From a checkpoint of a small sound classifier.
Model: waveform 16khz input, arch crnn, norm batchnorm.
Rows from block 3, named by matrix and row number. Each number is 200 + 30 x the weight over the matrix's rms, rounded and kept within 0 to 999. All counts start at 0.
# weight_hh_l0_reverse: LSTM recurrent weights, backward direction (gates i, f, g, o stacked) (model.rnn.0.rnn.weight_hh_l0_reverse, 768x192), inputs 96-191
weight_hh_l0_reverse.656,198,177,203,146,186,213,192,164,201,189,258,180,174,123,205,201,164,178,193,191,200,238,247,213,214,210,224,211,210,189,131,221,206,261,164,238,196,196,214,192,164,246,129,238,161,159,201,222,218,191,185,175,210,213,147,185,183,197,234,211,176,189,221,245,184,207,182,193,201,182,181,165,162,224,177,254,189,196,245,187,211,182,216,201,210,206,188,175,188,170,200,188,204,154,200,230
weight_hh_l0_reverse.657,227,162,205,209,215,211,206,178,247,143,183,197,186,192,215,178,182,151,222,201,140,225,202,233,148,197,182,161,219,235,194,194,177,196,222,229,227,198,190,194,230,231,200,176,198,214,223,130,230,224,183,204,224,206,170,224,171,187,209,202,260,167,218,198,166,230,243,205,226,225,201,186,241,218,220,254,248,216,220,173,247,226,211,183,214,231,221,153,160,199,186,236,215,201,173,176
weight_hh_l0_reverse.658,201,241,192,222,200,180,247,233,250,165,204,225,182,180,190,155,222,180,164,224,177,148,174,218,197,203,157,215,186,187,210,198,254,173,231,224,187,179,218,133,223,235,212,212,226,234,200,180,211,195,201,190,218,259,196,152,198,214,178,166,195,228,230,182,165,189,222,211,239,206,197,195,201,181,225,201,211,223,197,187,143,222,212,259,193,210,166,169,190,144,144,240,178,175,160,204
weight_hh_l0_reverse.659,207,203,228,170,220,153,197,241,204,257,174,220,211,158,148,182,164,272,198,200,154,135,171,200,178,190,238,183,197,235,212,193,214,218,217,234,227,202,223,193,185,166,221,137,173,180,239,166,233,263,236,198,195,143,207,213,205,248,227,240,174,174,203,146,213,212,198,196,195,197,201,202,163,189,202,175,180,111,231,259,209,200,193,148,209,192,184,215,218,223,230,158,208,243,182,199
weight_hh_l0_reverse.660,220,197,212,201,155,192,229,200,238,176,173,220,214,193,182,223,162,213,204,244,197,223,214,153,211,272,218,160,247,215,199,164,186,224,170,204,190,228,201,211,200,185,182,179,225,215,188,188,172,179,264,177,192,183,213,196,142,207,167,162,202,160,228,195,183,181,172,182,185,228,255,203,194,195,242,154,181,192,218,207,204,231,201,177,159,200,221,237,219,202,186,191,197,186,175,254
weight_hh_l0_reverse.661,199,223,200,232,183,201,200,177,217,178,236,151,203,170,229,166,222,168,221,167,229,205,168,243,232,198,147,195,212,196,207,184,201,207,166,155,198,245,197,265,239,164,183,245,188,248,212,222,163,208,222,193,251,171,207,201,234,200,187,195,184,236,217,183,188,151,181,241,223,243,181,212,178,141,184,203,194,183,218,190,184,235,155,181,215,185,214,211,236,204,182,203,208,185,154,204
weight_hh_l0_reverse.662,234,110,181,219,205,176,192,209,239,230,190,173,205,251,153,230,215,201,211,207,189,221,203,199,233,219,226,204,226,182,198,215,225,179,190,275,232,268,166,201,166,198,224,179,163,177,190,206,185,250,178,188,178,140,275,222,192,202,123,222,208,196,207,152,220,254,177,198,232,207,202,172,181,203,234,188,256,239,238,257,238,227,201,220,240,196,250,182,144,203,228,202,219,159,217,183
weight_hh_l0_reverse.663,155,194,222,205,165,202,195,208,177,180,197,207,224,204,178,188,162,213,198,168,177,247,240,176,190,196,174,206,183,171,238,215,173,181,188,234,201,214,205,204,130,223,215,209,210,196,182,144,198,158,203,187,183,227,222,207,193,219,186,211,217,260,165,203,199,212,208,174,244,232,243,144,195,235,210,223,163,228,177,182,180,215,218,243,180,183,190,221,192,164,185,171,210,227,177,239
weight_hh_l0_reverse.664,220,207,185,200,199,223,223,200,163,204,215,218,191,165,220,189,171,199,210,207,180,165,133,214,189,191,156,182,201,153,188,239,173,213,231,219,199,210,208,194,157,209,211,171,193,220,236,170,214,206,203,168,165,203,225,194,180,169,193,176,188,194,204,242,244,245,206,216,221,149,223,199,176,194,197,162,226,220,218,219,197,211,182,201,192,163,200,213,246,207,193,146,186,187,174,232
weight_hh_l0_reverse.665,185,220,177,125,177,137,189,197,178,188,197,232,247,234,218,181,186,221,225,179,199,218,244,156,184,199,240,230,226,244,186,192,231,170,240,178,214,193,174,157,205,212,182,202,224,156,256,231,219,190,218,168,216,194,203,185,199,224,169,160,204,237,233,170,203,235,244,171,178,223,204,184,160,167,188,203,177,165,203,238,208,175,189,190,196,232,227,220,249,184,231,168,188,132,219,236
weight_hh_l0_reverse.666,219,240,192,219,172,149,208,174,181,201,226,216,217,222,215,207,175,214,192,166,211,203,199,246,194,210,211,233,154,221,205,268,187,216,229,196,213,189,201,260,213,190,205,195,158,225,188,220,193,180,163,167,226,232,211,212,216,192,266,227,217,171,189,198,169,177,206,216,211,190,210,238,176,174,179,206,186,224,173,196,208,210,212,214,193,191,195,185,161,186,157,202,202,189,180,179
weight_hh_l0_reverse.667,225,206,223,204,190,168,181,211,215,225,239,204,185,207,204,181,241,185,211,193,222,177,228,204,229,191,230,199,125,239,195,196,173,169,169,187,232,165,210,238,207,229,184,180,191,223,211,221,186,198,135,228,221,168,193,200,185,179,197,192,168,233,206,234,213,191,200,205,191,205,229,196,157,244,222,198,207,163,197,217,218,205,221,191,191,183,199,187,166,220,154,224,180,193,220,217
weight_hh_l0_reverse.668,172,228,168,188,198,162,251,211,175,192,223,216,206,162,188,225,168,237,175,240,251,174,218,195,213,183,228,138,198,210,193,214,227,192,169,167,189,212,216,187,183,172,231,193,189,202,188,172,203,192,119,229,179,244,240,162,233,195,233,218,193,217,180,193,183,187,271,238,171,182,171,250,212,192,200,154,197,177,235,207,187,208,175,226,212,175,188,227,184,204,198,194,176,184,202,216
weight_hh_l0_reverse.669,242,230,229,176,215,221,244,212,205,161,172,204,205,239,194,221,163,208,215,223,238,275,204,235,215,207,135,218,234,238,234,247,210,219,210,202,185,215,225,175,234,232,173,197,151,239,248,214,256,231,206,262,217,150,158,138,216,206,178,213,225,187,157,224,207,196,246,217,203,166,230,200,208,216,215,225,188,200,166,109,204,206,145,168,207,230,232,213,246,269,186,241,184,204,208,190
weight_hh_l0_reverse.670,191,177,170,180,174,176,234,209,171,154,197,222,127,216,183,198,191,206,243,145,213,183,199,226,248,142,217,209,131,227,211,171,205,207,178,158,218,185,176,194,229,205,193,132,255,145,185,180,187,188,205,183,230,145,222,209,206,179,161,203,203,224,183,235,179,257,193,213,187,200,238,144,226,190,192,187,209,170,198,233,154,228,172,214,206,236,220,214,157,188,220,200,244,205,189,191
weight_hh_l0_reverse.671,226,188,223,191,181,214,186,207,189,242,212,167,208,172,177,178,193,209,169,219,180,201,176,193,203,196,193,184,143,149,181,229,201,188,223,229,204,190,248,160,215,200,191,190,237,194,209,217,203,206,234,167,204,203,208,197,227,202,288,202,185,216,160,201,231,231,203,204,169,208,178,142,236,174,161,226,215,153,203,166,201,219,197,154,153,199,159,175,217,204,155,197,200,194,196,196